A small image classifier, trained from scratch.
Model: 3.36M parameters, 32-pixel images, arch swin, norm layernorm, activation gelu, patch size [2, 2], depths [2, 3, 3], widths [64, 128, 256].
Training: soap at rate 0.0014, 22300 steps, batches of 128, held-out accuracy 100%.
Data: trained on abstract colour fields from 500 small random pattern networks, 14.0 epochs.
Rows from block 2, named by matrix and row number. Rows with one number belong to one neuron. Each number is 500 + 40 x the weight over its row's rms, rounded and kept within 0 to 999. All counts start at 0. Numbers have three digits each.
# fc1: MLP up (model.blocks.2.mlp.fc1.weight, 512x128), inputs 0-127
# fc2: MLP down (model.blocks.2.mlp.fc2.weight, 128x512, transposed), outputs 0-127
fc1.130:482529530481545519495480557513502512482476505569513451445411539418504477541479458453525450517486475455470422427461508570466529528571494521542482486569525490516566493523491563510482514532448517427462563441508426496520521526545541552499504507505454468506432484492472568503468494505512561484499587502449537472475593468467486495553466499514456430507488560453500579569541452549526508504467
fc2.130:474471500544515469461474432537469516461483511492513465517484585525503509522487541465547523512539537578449528468491457523520510552560504504494514475510399486515482476462558528638486487443535489569504514531527479563517520535418478457495539583569433475444558547511400546496531500559503462522525422451507536527479469460443477536518452498472463519458513580504513481529489503545464525522535
fc1.131:550474549528525537433491524517463477498532596452483513539507473362515589537509525485497530485451529395504534438479484530422525489556518537489483465500500533553493483597527479537478498493548476530471471481526459457473460475484495535481477428546481462460504556532543417471497459503498474421519458475479490542481469533480470550525548443478514563488498563523419535477504507457539504571505
fc2.131:489564490499515506490527520446522586526521439454478441384527537539544526469464496499478469492563522486515488482497495467508473504481535482493496526460514435523451518529580547528533454430497554509428496527492614473438487500441450584524581448470482536485530482512518468572502468581561470540575483484543482466463538508445541448517450483488500478469466541510446484486581534507482525544532
fc1.132:445463546498546495394514497456533438451510521517524479451560466521486502440569497451493453425488554492557465459493500447498467498479539444478506540463502479513457517510570520534508534472425499424507457496449533503555547500559513504480481564464514505519415532451481570524445522507533491509460533454499572535507534513501486546550486568439509550414473460535458446431501533515489417463537
fc2.132:495558561467487508518532479552451483530599495473523496517439523439427482502429532468491465417532442478561514501430538536568575457531569469545477541435550527434501453555528507523494542463487469492528574500531568456462467501443505534472529466540524500455496503511483549501483459551559415476506547496525524532510541576456424490473471528496443432461491510493524464506488493501446458513517
fc1.133:470550500502554432494451476544486464548498517467438443478503454491466537447408434467545509497429478521531392565474465436509466481541448491538466486475425509546491490481522583516488460395499478459496513468565543550527565562468524471580519494472525535512491525476552514517583485512498505525532548468449482516484463533437554534503472496533483537492526449444500551486493475535519531490576
fc2.133:460497444478532485483492503528543481568534571551504405528460457539482492510501502399505480490542588472482490519555500497436492513529513588417504500522423483512472485524537505519526549484483517459539503523499541526508536438470497496538550439446528472481494495550519528488391437577411548510486499458468470516578468533527472494533525519549479457525530451605487490429454510513542496522464
fc1.134:499511511559533503507532479501454515543433453585475473527437561547479442462449447437524505535508514547512531488494500487536467457564539442478533498519465473501463459474484500512529509497474450447503526564496454461546468482482568519462449467538404493481448483505574545490576437510501487507466488487501560507532582509447547519481481592439513561506566392487420522482492513520425530503480
fc2.134:506483539450480529557452566464527476541558522542517462448504438529494492570445482495411488567504527536479509559461528580547481523480526441440515493446506510489520454497539488479480521515556539527556540589480446514471436509505522523497425515488586504458511509512496505555481575504466517439547522504523560506515561520547492457528483473484496460427475584463479494469584518506499468528613
fc1.135:452523461583526500508469457511452537531487493568461512550531506494514502446552541497586547510511483463516522424511450589468548495523507475525496544477488498484491548544508554537498598550526522510529460551588520458495484565448524536498546500487451554544573465448496509487470472499406549351522509478465500511470542456471471505501496515457518535437468455525488492533464569538535481497483
fc2.135:488525505464538487502501557501469418495505563565444520510441521509509553486510489520495495499565542455553536524505521584508545435492465546524510495487495631505541537505498521504487478484447518530466458411520521546490466461553554528527427541492506556534560461410426459534415477462502524535414494583444475447477489495468532485450502559523457499552565508479494444526517519520480477490525
fc1.136:529546505500478455509499511498458571426517505538484495461500531477515471489520539572534505432495473474511508484520462491453482537520563573517478475450458538436523510521462538605541431537461517479565507508440542496531557537476467472489477528507550498486446539486500549544434515567525451502572563425512501530478520521468474532472538422448520601513482557616549510459530537501558470489461
fc2.136:476531478378520461477499457448532495509540553552422474447575487447510503491452519502568506489552529509552469491496433544577465442505517559541538573506521436456540507479509455472550452526480449544504550543572559469551529496468470497505486444428499441492513392491502527554532474464486535508508543543548503474452490497453474534556537478532514542531454443507475530499531439482497519501543
fc1.137:524514486439541488514526576442476520490471518485528555503511520496484498565445484549494492434494460513418480534528560531508492406472575474452460477535472464468579487483468535455484528474490428529409554486551520520455538519489466526495502519499549534532580470525501524481467526512472466507534498502472576515505505454509554533477438429522454629525511463518632500502530510530509470541549
fc2.137:442524431474465486486456527530434484520484456538448580452529546482514478488494448451460498462517482471445490538534520503512446475530510476440557535549545473514501524487519531463488505528465560504549494515527453475453514457495480472493517453439519577549511487534611594537478517507462493493484553482514562577541555462567460467524530463439529459398491542409537471477443557479504445513496
fc1.138:535506491411501463422496501498437483488522491468569492459514530594465537497471440412525498482437509466491381441530522458531462533469485438455492476440465424510493504504555509502484499522480528563520542483548537502567542517516505386501502461481437501469481482526493502498552487483493541499499481497524492444530545525559536467439524519465505463471518520506548537398436492430510522416489
fc2.138:452488495491456470500470504599518529545473437505509513516528511511431550547412434520513555361482501482450492485466534460486457565559502510467505401413535464503545522533461466495464412493477506472459557485474492504494514508539488512558512503485483478481518512531414504449518512470496519418496562445518505534458496489462470525503487448472455543482506560444462497522462465423548505570540
fc1.139:474458526498472545481488483501589542456426537485515458513517509537480456400499463466507554582444499576485459532547487451444528549548517528448506419542494497475561492449546524529476552553437517566486531510460523511482563486530470417516409442467489529478519437518498541534513471501520527491513574479519537523518468356506469473470457499503496495519441537522513466479460465480497487534480
fc2.139:498516456395569535557546491482501443519475563511485473481480460568563481515528500502519450470532390437507590499511505455478548557485544454547547499514470486549523474513542434568489576499464529465496471526438559496504546559445449511498487483479481501488490473461449499550569537436504490482509571488472447521535573494430447485554490541497516441452497522463501571507512460526466513539534
fc1.140:514532523451491568466478430563465457594532477487434526487455467448483441542439509533595571453511490511464503520525499480491535474512513598497460498461496547531486489489586512490483480507465474547534479506429475546445492491514559496560466466504491485492441496577488493497483488469499512500473517536420452491510554590499501552557506399505501495480438487488499560523519537547572536430558
fc2.140:505551577483524511548489532496456452470514417580492518470504487493546397518583575545500479558515530568444498508482472547486427450493498508474441464511476547497577527536528585556537454540522408481452464475486510471495543485489494508478521474532457513494500498563533445465571527478459484465477499521500523489533579569451484491487491537501506521536522514487521497604600501464461517529470
fc1.141:529561556449485583510507530532510505518452460528477502428394459506542469568442497518536460506547526507515482463540499489501461422507435502433492542512488493490500468488529482529511465432481498454530550471438535462509556453507434498476533498477483558549457505474502535418490526531487428473467535458538464433565533527565530401520490551423441492567530498519465525462432481522490519447474
fc2.141:546498508547584498467541530504457497489482484484516496486481522443481502520483599536550474519487590525512538516520473514467448584547505517403436516533521530469480493484441496529576451499596544499417567566531472596477474435534480494513426439468542522560510482495538521471537430479440503506489467490507519515473479550497487558434494522512460534505510551537497487563474528473554495426481
fc1.142:542479512418478508508527536515535524428518557427400540428492493495511495452451419425532532478447521459428472440508542511403503416573556526544461486535570519508507503474465485523478472514505502490478469470551578435534436536513450543470476459488517510500478407476446448452528520493493501488576465493484487479498526472540511498580508546486507477433450533471522524511525471463511539504516
fc2.142:551483459596500496565488499478509532487510524566554547433530476508454545457482442431495442501508456500538573515566552373463489487513472473461476468496485473465505451499464494507483601503513453543481481505507542513512483583533576432532425461493454509492423446515505453489512507495467512496474461516437489455418530492483518544494501484534508460503451544482495480556493537517589507426462
fc1.143:517487472437531499486560533522504457445479442493524485420527497529460518585503561484490434489445585506454496492515491473463555481485511456528513496498514525447530486580442516521490426547525466470390543463478553467510533470523529490520408519531457500584547458449474487463555437435465449533552466567497498546534481531512455564486540444469554496503441497450532514471478492565493516464532
fc2.143:463519528446469476563470496441523551509467459435554459490414488544523530447508474531554472443547494447458495504462442485510525508453592562473488425527504452487522531489441535532431438495513463511465497532500505519541539519532419514591466508516547560542497486494559477444439445563542520465508537448568526447519504463471531461502509567488555516456458551493469487537485407512498485530526
fc1.144:552436536430503548497482445413453563445505475491504467431482473509524480517470470477502553534574483457530462430509468560455487473484477427550518461520519588473456503499471484543482480507505509524454431480520475499576561494481533404514537453505488502554480488568506494494507469497492527562610409482490487514476540558519492501496429519468449497522437479523447528530566454470552558498512
fc2.144:468452522509511468438460461532411488466419584505516483451550472457476533557565498509506481462447493451559450452475473519495538537494455594574492433516467512477497462480513484514514494512510480506487462501551463532519501502478567503501444425479455463457494522482426522483523481435423461485524507466445485501491416519477440454555478522448411404404513500512515477510517482472473449541503
fc1.145:517454476543463488530563498493505548545527378544518467471560519480537477523461486515432507513469522494579490514449544568522502471592482487512526483406472445464516517502515505531398566466508467588500490525502470429451468501512493449577443451497493482459497454504530475491533458512528440487458522533472453509474465504448472534468519496478492516556482499500475434421502468440436532531593
fc2.145:486504486488469518537492516473510483511468629468484500543455541471523520544486483471529466517499440479592526453501518506504484436576516528477579406477504487459466433535471516487561527582500518520463525546516491481397544510521491516452579490505495525540447468542467528465426467458460399521516532473521517436541434472480472490420544495501445518417460507551459522525480464528487475493529
fc1.146:454437419550503456488474559477617424521509479477489477429544470548543531453443543514559448541528487496466455536471455470460469512446565419434573469457486509513448493500551487465470509427477517539451555485497539518531549532448536429483467457501537482483495536536487495511517465488477544474502552501550453490500472446463474476471502484458475533513562457538445424516551455467491519562522
fc2.146:503489460472534470480435522427494488544540473489456497524510427532519453582494544450503510533390492503547425555530476491507500519455565502455454534487517555590482567431452490590527549507484500524526565509504515531537468457510490529466527503467483499475475427412453540440438420444480529515499448489492552473565536478515513483536489490524483488571441519440485505544459509544451472506530
fc1.147:498489524434426514485548489448515594447445591539496474550511494507523512497541468505572471514535493508472478532542504578516584417538440457532433538513493488528487446491474514550488511603517505504458489537467489461503551499443524555542519491502491528580441463531475533472498542503477507498484483509401502538558485546535525597550550484451430508448452500475525505476516526444480437498488
fc2.147:420561444505519491540525453475500501514468534463541513479528446473490513542494473496490479538485446493557493551432431578507510453487478550438538558501528578482480534529537498529397511432518495543495413463482508485569464497542444428519455561512511472449509452455462501577563512554531516492543480408539522500543551510534491583500483501585479545512502494495538478512559464510513438483513
fc1.148:473527475534531422462475449518463510532465483560573480531524520480488402546521459437546549488468543545501524487557451405575485444521565526527470482507455571471474558620542506467484493495556494470482493488494532499458499470482553559469480502533465541568521471500549435544437463437503484518465522544572480502525526521470467542546536527533534521467483564495549526525446509512570471526487
fc2.148:489536458460441523442391462547404496449544478473477450438481530481469496558535418474474460471497514482546511481449523492471494523516483517550463435443513514537465458591523497555531474479406500458540467466471594532489534475471551541495513500480496485406566537507602449518478588499575460515454506490523513530479484526461514517499463476497467534556506530462503500453497530455496479492494
fc1.149:510488517513499406565471542469520594457518492498480501477559412456505467447527466517550432504520509458503525519465507549529439456521553493464516452491566500437501479474589474449457434449472496522482482488529444550543522449497479473439498524465494536547507496463536495527520509470559465571515466598484484452535387460436482502532515494491433486450459530520551497502570499444546546509509
fc2.149:439426505425550517539550446509429507541505490422443527472489495482542552468492525438552527589472481519493460510559591500574480533506471455580464496475482549458512553508517509511482484476551487534502500495524564469527573526519488544447479522520439385557528461490467475520484413460530545524462513556512508468549504473505465488483486479488448444499457485521478528601490529544517471515457
fc1.150:540552499575554469457479451451462344503510538521511523470490444510508470490515446534449464462511484519498523462545539473469425457404493477481440494488517528512559502537496466482464579489583547517517561452449443526512519410507568498535487504542519483476512523471434511511518520476549534544481532514430477564515511507488479559485513503464482517500501487486458460533529489543414503488601
fc2.150:531561456479500586543482477546472699480502493444472514396543522459499473456430531455544477463534544515436444488497499495490528520531466495476516522481509486517507504550540482452502485447552445487472505475547497486520469514465514465417570528507503540463478466453523548451469500460539543456537501519449516491470523461467524551491538572547472523546467451512541493486485537502544520439467
fc1.151:578470533534513487465467493513490523566469460537460501500491491447502409466539524527496513485441460553578536546465464556447475511482536446436586524493494527460530563531551414537498487418506462533444562574503478514538508497483536477485568480493441451552505465440499500520510560532474552509507468533558487529440525477528448519479575542525504456453498435504547539508527435567498553456501
fc2.151:469561557541513499524497490485552545519484427524461520525418542495528517484519509562489489424542574591512597459420501522504510478536497537490544537521527541522525495536523457537556556527519512572568483527500522529518431537430507505489504411482440502535478493505515474519496478458530476513461456491494506467552437475569478530535509498501529522494474508473645528538459582563501539517533
fc1.152:435519449462527591467547496509512476477507561448452509459526455526456519505473470469560556462560552454538538420548483477542519479527449525584520519472523479475501467514475582501546518498400510516508453517455493448455533440468485586481487547471491503510584482443475484505577552527516476456458456553465449505545484505564491559510511518470434457478442451550460530510508435463498527521483
fc2.152:524451521551545436516465477516456565564536443513494550532517570538502495554537475571484490526516502448461503453491550475555462483475534425460500561531486491477493533481421469527476542463542481492460546543516480527501586513536571486508502518439487481496421560453456534473469444490509530465492511511466395478472596480551462479462482457516492554527572485460492523538478449461522450416452
fc1.153:497515498452538440483536484448522607453450562490501502551549482551581553545466489476531485450416460515548481488466472543533516439479520549459493416496522511509510526458510495515481514532510450502561544427551457526488474524543558556567526485586533513505467435544514454501504521505496410490505485458542552476471494438537484485459575565508503488528437428478479504505451447492497460442455
fc2.153:508508505495497495452460493457544456411531439460465507573479540568516543477475486504455524499586486471546526482532514549626529491568455440489608480535542484475573491494525512564497493524463464538520495510477564499520495518471510491534467487589578518523486488500490402491541586501524525478511523412478522490475457514426483493531453530519533504450494444494510511486497554514442572487543
fc1.154:482489493460439561486503489487468498532525528508487446522474467490415520553424596437520468495374492492533412502446515510442524496501475535519528463480570462481520466469442506499498438538482475405500515479460464453520499450482480443490605543452538492471499503593438469453461482492555502548486476561486494540495545537560496500512473540484491531571501450535523491558526477522447527479539
fc2.154:474519534534448424508454480501513481487534580497547471504461534529443563565438476451493470511503506545497476466418517545521553482510502521569544515540466574589488446435548479552560500498524496471493552513510465535553543455502475501462534466537520541508507512492486499550606535557523557540581537566488567527491487519545491407545477464491504490495445486486477538495509449487580573495530
fc1.155:515524429455440529528558496463404532545426507514527517513479422469511465536488453490470513495506435447476526582482544484517504476451553496528499560546510520495467480515562539539549490494502535479426474509509477575477522471432499439505527467568542579492506536501515523480551514545506545470498451474486494520490521504501536432420492508416430381492546527592504527483495458478533565496509
fc2.155:548514521540615572472447501540531564497413487493520447508505455493513524555446489572476521520477507405567453575452461485534485444529500534553493446564506538512436492516505571525536567519473536540488492496529524525467473451487517469557453486475517481462498528498535522448467536567527510455488475580521542522564451446516574480500474459505472548512437546537541504508425489497457497518538
fc1.156:473439548500558533564511513493439461470497568500463412564540505464482537534542553535503512522444518474497549564434481505493491499457514469459535516446504504543501556521483460451485468490492492512492476478525529463455491520523524548440485475570471562447480555561554453436490439463509460506596571546484485477534590567446435478462518511406534569512532513518554528505532465559506491482485
fc2.156:581464450549421537503453541546538498477466488483552528548490451495524523486523580560574552553508483516481442592503472451418478389486446490505534519477485516536467527538480554572487525497537538531516557514461487515484510562537480525499514485508452531546483523494497522511456486475508520506570394543536569562513442483490525479504541519528510525466526424534499524581551464478459499493561
fc1.157:486471520459571400501466555469444581466556509465507547446459517571516506467462512507467480539504531497449493525439506534461549503462478472496523429504531535517535503512495493486417473522557495538473471517486536479468516498464540525484469457547537525500500418420574513476493538479531456435469452504475534457383462438516491442503522490465523435560429561541551454453493473425512512468502
fc2.157:443482548521485543586530476589562407412476508491476477454514553500510500525466546509497519562494543448484466501458441506501432453412460480471547508512517549437495497564527501497502546515483522435564500445527589481436486514444471511512490510454536511571466552498557506411517491485484560528547476563486489483505548470486552498552498566516477503504558468496450456474546488466531531562481
fc1.158:512454417489503504492538489486482502518551496559444491468547469466522530535544495547467548496547462471485427426555485467494468444500484369488541462478475483590461502444432534521489479484481501461503510539536538492513487531451420483546488513540544465472476479412539489512469518500575597548475485492493501583519544474526463484528449475530518528442493478527471432552474541405485543458534
fc2.158:495511558536519537522421469545489575503584458463476497483535477571485561486489538560478501481497372520524447472486488473520502479511469547474562473528514580500444534483502561489448457480525499437456434477538470491501513526550549527508419531493537502495413473491540460476504450491496521429465470520480436452491563452508529503475500465547520556550527606557464454473480534462527539541489
fc1.159:528457513576479483481521507543483528467418506424502539503549575550520527544531444459479531493513497476486418428464513490501524483520464496570476582543603522432494490479450543510498543535478568526548470489490486437503577506503460502575472485481493548487513482484530529413445524479523557417504520521548535483484496513477420462477561468434539470503488518503513529500438525587534532508436
fc2.159:535534541519423586478533470518478457508540452464504498440488548523469557552588560515497458488489521481483523487477410522431496593504481480481504535482497483490520493409464578498469479545457511520486520570529465564446532559452530461444488471456435502545478516479489536474515484430435398550511467519504485430473561467453528457483579456511503452480528492472508475504459493530456528502547
fc1.160:484488499462503532493555447539536515580540516538528443505542495419468522561481363470523486498473528553532517534495435496508547544498532468510414469570500515433498491453540517455494456516480547485530541518561544526469537492468444448449487504574503521463448541543449547544493468523507489504535575464544513541466501532551459432425551441533467467536519551483479489560522466503518486469432
fc2.160:482467510505563463487499443590531505515473529547483436457500560494486475497536527437445491568466489453537490522441542491547538553568517520533464455451484475536475463537483493506447520493512500477582513465405549477510506513447465490431467522539522433465492521463494546493437572509460532535500431522575515491501453552525490450513515566501585433468536526534513426521502412553494459546461
fc1.161:536462538459489557510471458533402530486494558479520479475558492503513485495473491519526467478485531525559433474504484482574496495469505539465524429510498531523555496613477456480512504457480424489472439525504538495492556425478448505558487454466461528481497495511445505485469455526496487447529490412474463481484577475479528489472592513547414550496387557514513481573517561503538534422481
fc2.161:580487570464560486453495510460479520502424577467487491501505559509498555449483516511471467506545431513436521494516546504555559464455515507570485551411550534453467505427437503522513510509519490560548433467485523449513463450575543519542551471479568506565535466510532526463542508518525537509503507483546519558531578528462482495488515555528463502564480457520413491565531415469505489486470
fc1.162:478552471517455437510542472425512511466502554523467512543424510494523505472489606450407494536455361515521501482515527572448498541526471495460546546503526494442540499494488503451529500483544536520456454502565459469456546522528445575459479545474545545477452530512498502473462498528576543471528457493563500521496515521502509473553436483444435505550519530461428428561521535502476506494508
fc2.162:502464447493431459514450515509563537507516453519536502501502547527507393490501506501531482518503537467500500478531486577473510470511497509572528534539480516462585541478553506480430563503472406490488418487429495455408458428504470462414520573515496429454448389495542541509508564499520487483538476485499549549478464472495515462450495490493499502494457562498427508520535432469472521541488
fc1.163:567445407453520501492535573517546524553513471408540485489548493445545494511473527422504444494485491608527529517537536477469431498566434499520480489508519480456501503497587438482476532447466478508420459471542487508468485518419470542468518498501510566535517449472521509538505551531506553541548504567566529520469545462548530514485530501491441495470458458525548448463530527544533428456510
fc2.163:497470473461480517516481469498459452479556541594475521492558534607495417547492501509534414431503457475543426498508566520482549476495512508475479560486521446492461575483536520574461512519502511438459472480491554535467506483524509507525479501530464559473465506471563506625532509474469537589548517490472464427508448490488521422502496565470516508487485471449455508508525481568464501571533
fc1.164:520397460517484416533485489500460492610528526470502515590500469514561490463533549498490461495519491548437528502547544550424464483461463480555509532479533503465482481516500486498522503443552473455433435493496521488515497490527445456539469377445519507480563492591504462481506484450540506439472516532483511485497526486440498531428517569445500500544510464552457458449549488522517593492480
fc2.164:452593574483500475512481474577487539495456510507500447524537529497505479506536482524527525490536497434485599549498527453472507525511587533453491608465460479555471547560473472488451563472364489547415492487497506537493445468461521419525453478506463455476473497499534541545542447476447468479525411495525502535481511505505530541459540418526521493508470507476490565459509489547507494481491
fc1.165:487491552539537515519454464456493542468527514480518510504502575458576489577480518525451499543438476575447455550551575485505539442531525544477559508466432502524470464555591566495498541521482504439508557479506569486499544577445500520572475498559510549488470498444462464508545491534453468494497491534523514434537428534503474516565451567550524539509504496537499484512470450484489542423571
fc2.165:414535478494413567449475496347468491563483503503555445534456472495559462544483506466524473508464566472529488513483537506487513528464486484505430527569518446501474423492525453540471508501463494470454479496482514545461500459491502471476490515464525518466574548471505475536521514475444479540584572469535550560530476457455514518464566523480557572442600501529525473537499516475491534481492
fc1.166:402437514402493539489508522463473535438562473513501481481511494535584545575485532529580636473438500497570480497434501517446556534480567496500533508486448516530557520510564472535442520446519480459531524463462463501504502514498469489479514527535564551572485501426465515507456550509498535530457492451529450511509456499541429522517453497503511485510465490496521426482515476487474466491584
fc2.166:481435388511513526524451517509522432526482459456476418505542505504542470462481561526414528538526553500538515508537483517488588549482494488483504467481499460452506520479486456418495454456492561551436499490490424493503495490446467562507502478476594464480559536533488578485529493479414453494510513456526494522462500543524464482516459465498547460431476471559573519525444450472476500401509
fc1.167:456565473505503459489535579486470477543447522584461474497476513473443474460456476585503498552512540481482513493487544479610487504542514509520505525535456438431511595466532515515523555501490488530546528466463515481513501463535472463526537447490439538470464503463446519417506548450507464438424509488505521487473525517530496585551462387490506483526407542525530494518528490566453454511561
fc2.167:512468506521553543527531568481515583432466533501441418501520533481518482508516543465500536512462491493450525476533473535541511491460477547562569511452554466480460514465592456470496558568521559493509455453497501480560505577520544613528525553397555465521449508523516489537495568510466492469466555487516564504525467458568507457502526539491569471531493498492488475507521499497514537451398
fc1.168:507529567535605536500508471491566466516589517468487459536399485483469476489548506552460507515476528454490550520508484579528495516447444474467453551507565557540502469479520514497444536505524487467496515483530435408466523490490584476466559520523444529503432426518483527485539534482552499550553524533537539588481523508478547546526525548542533449527427541491532473470484410484496520510533
fc2.168:416496554481516532466483506462512586494534475461575519472500539557417484453498496462529581554533548487525458471545512506446473536507495419539500487484491556448540482485489539503441462496542535473514480415531483525447427461520499492443540455479516448431551497492502525458467551513492417501482467535466469540530495431556503465578561495546506534523585423505485419474451500510517520533496
fc1.169:486499477500473549488469460471513495502473494475507531472546547464502497549480480481458542488474485511519476562528484506493519523383487453534443520455456583505424506556527515505521505611501551496434458511531460537548469529533549504523455506459483501497486534508447573447474479488428552521530538466470505509448542586509538459504581465585551528543536430474574582416460459514463466488490
fc2.169:539524457463560598460479552577515520462536471456526496501465489569463503500482507435466588455481499483476582525531527542463481529529578531514524525502525489437442495572475488541482532477461589469472608470458484462475506557443508517479481503498569561526482454495433502504544516533531540514492468475439458473481490481519488566481505465498537472428549510551534478534504463517468465602454
fc1.170:519546553466490539522414543479507477487593487535483538493483465475500443463535532517479506460572509444496469531501457462460457472503465536486513462478492512470548488470488502483451477437494510505505571544494503510471465461500527447512425477428519527508475510565531592479508559569549562447534529508531599553551485458493543524514518456457575490457496475453517513556506418471410405450469
fc2.170:492482566518516474509401518522444499460534532515557496498476612481564487514525483494530490524506531395534466511575534462479430511542499504517545506452497482526521466488393467537548565522544552469438540481554502487482505520555508512557478488537479434455557456457499491570452507531504563483516451414460530559526552529475446477512459488520540488518450491493461552470501524561572480543518
fc1.171:502590560535462492481573487501437515559518531445511484501558485477550509479587539518433475480519524442500527471491473531486512481494422468571482489483580503597544458527460483468504470500517572486528543476545452471453495520523411566477478561485546535514426496507512495536499494529437462511595571549450483508554549445581476493522550537437478455504458473524505477515462494494491479471526
fc2.171:563467458463594485545541488590498481514461507551490509449536489513561507623527538438501494493499489491445530533449584516448480500487437503506509570496437451520464529442449497471465501465527537501494433571483557455489579447526557486471481436577530484558516487522429435524530501463534497549527578546519484538458533513538478457455532509499523475479467537518461541491461499542516529491488
fc1.172:474526434528590567564467540456492474471478513455528555649490458469506482503417483478486465494462433529479460458469453464423539497532460547592473505387508494518508554475509484528425509509548488511511512516463490473518477495478529539511487465557521572519559478439493447570482526518480481529470490504496494495467478449439484525499542450535492518534533437501486468483502418498554490460526
fc2.172:464539537486420467515427520512501532444476466571535465526463552564471486439469521449525583482517503514537440585547537512450493484501501536511511497504533570454576454592500485492489514507482575610486520483514477492538445498548504486548517502483515540529510505530528443507515528515564549507615588495525545524482450484490462514490531532568456497514482539464508575490515503465550480454561
fc1.173:563495564433483530511506569540538401444526542506542509469505477586465525562480492550531482563525484478486501507530466461471547509474529505517498531537491604446418528467487523511547494467546507514537519539528528471566495475469473482447542520490527473553486593524430531563412467526555558470525518472502508517449535473439489540471560484551434502500519534470456461520522458494587536459529
fc2.173:461473444492565539538483483547486550514468463465478503493475560481580486472452438544475466520501507505517462425560568485491520467557556537452456480484563503434488465502546481456477460525556530539543476473466500510545557555486462541581531544513474515559512536519478495480447448522526503522539526443487506492558544433602438449480498528446560514509582437448559502561520557449499485498495
fc1.174:464525483489575509490499454482507441551448523464441503508448453435471438430495551486510501489500401537510490552572470520476497513548495502464505550427513522534448505575505527496504527514546462508476506528461498576493478516401551509572555447500520527443554516541502539537431553475489439499459538467469568442488568424462476464506487517478464531464532438526490530422508506508529510431552
fc2.174:510561542457511455466507516517464460546493571478496519511527515533495517441521509585532476512536551495483470529497500438547526492456536534522511501482508473449486481508517518473486512537453483476498486537487471535488500429561535505451431483493568445516506483516467507481460449575480428501513570414530505396468427435513509461594516578495522513533482542600515603511502556445590530483516
fc1.175:433542544563534561461559482488491553470490520424446531460481471448536515555478469489618540438537475529507505520516502527450478489450522478469531513483448527475471460487471549572563451463441528526485468413548505508508516502515534541525542485467504407571499556497480463567473497568482523486486527479405463533546540472466532472499494517592486531490473475538501562509579534453486491487535
fc2.175:452512557527486552541533474536577495497502466505504451510563539473467517487502579535441557534546493507562504504465484538474461514516551450505502515516534564441443501459495526560462495506488435511508405534495506530527489444416496484446551531492529572464521448542446435453472583411430456503472551508501567521529545447488498513509431501479493441528496492498508495525498476446450432409520
fc1.176:468487505486560496508533481496455479525487478468501528431464480538595504454444542487519461529510540498541482494468476491483489454486471587594498491490551469531461482481491500517522499471579528545526469476462482530485494513508462588598498468435492572508511604444517517547468527460520443519549503527504530499365497486585444485503471457565484535514392492489541464478469545516509503475553
fc2.176:535469509461476495468553538492583494478466475435496494506366453526428525456467414473536520498550558516476493461483464558503423503537539473533525500467536488505594538482478506485558475522524472518518527508519480484487465572492591535454487537568553570463517438464432562512521547529532575462497486533451500473567463449520548495466515463577450515536532487493509492503518455541474497473534
fc1.177:445468549478474453483397490534488496455424491528545534513551523527495465430556469506460410514583447580459534520502516520485427464468547483486478538410543567473496492493488448523543542503474520542486515441557527461441579561518531484487460411506535456428513477540533507502530507488527509507471453531466530521538438470459454506509476504490544520540474487481490474456515544540516462397505
fc2.177:547543507520476502531583615494537554537516416519508472534526436433446532557463489447551490536435555465473531492505494549489523479520490494569479465530573504452521506463567545400493492506456490465477549558453507526503565503467458482518488508496432562497417517529489470517534607498456564486538491585495528491484511532503486480480468505512517466507499507417531495492496448534447455536469
fc1.178:456541462533523468486524513503460479553467503496479501465521433592536536505460465531475536531437522538435543483540479457532537521476482486475521527540468478562500561516545561497488501571521457493548608491517477489554410523520528495523565528511513434504541498430493554577450560433523535451505464481474532496500430497570461514526497551564467521475451521534433428509540481450576478546518
fc2.178:455464508539563489523537579462489544484520473502530507517459443514529521454449545515390530484494543557519527510429548492509513441489463485525423435532540561474513455516458566451510468498446450500443473514521543432490558468588545509515545509564435551504507520468515482515457444525430521443445546479444517560468504518544473497436477448505441487530478446479458473546480561524537482475468
fc1.179:540563454543498560564526438533465520499518471583453531493494484463451509481472405588465521505545476469500502435509468468448487483464568490493454551378528526445470444563554517489464568514511487509501438470510493535538459449505502490461480429542495505505509477544521451542486554471509528438486516502509402558502454470502545549517488517502576479416553514468525470479481518505454469445494
fc2.179:435523465459460532550546514503453501420472490480556475512561517512549504422494525460458550498555503501449481501486502546546434495535470548472499494548533443563524465497579504536513502523498496494566396494512500470480464505514581503516440531522530464480430504530542464537505497487450437547582431518371530517453512540562531515470472513519575498538516507524539551519488429478505458551524
fc1.180:441474514523488491423444558494453576559447554456510523471463423449452519534518540455474484450484495533450462473510464509501536416523506418546435465523469446454497431553471534577511517393432563539503508553466471516506538451523548464556544508488494493476539481484491454561462478553453493509532455425483537501458496490518525539490543466479540448494471538532483538497496560475493487457549
fc2.180:521464561478485465555485461509491439466505483500492507521486562495439501532602509481518476497497432461513495462427561547488501543572492547509535461485524456476467459427469538506493563488453503526528559481433447514559474529472446502563475484454449435472552449515475502560574449543419452516522457515511527457435596557548488463515413489462494502475526480578501493507461506511494500542448
fc1.181:507398468569454535507459478523468495521484503500472591480461537469510468467534446517506467424532593467457541530477468512474515547494429461519417587497528526541517454494442476428504511500521469526440428386460505518510533530484449484469475479501464497486526568520568540544496495543500532539523517488534491529538561465583569505466488497506527574524482487461521530546522581469471532492507
fc2.181:524564493513461446425513417442493499498548573483558563553524507516545474482487525562549501539501462508542441477466572519532478614552551488519471485524457461475535483511571465510455546523512398488555502510505482522550537458460463529453525532528555505491539550498465499484526536537484495485491471598525446527493481509487495457553534450477484402509478445490445432485531568460521462491515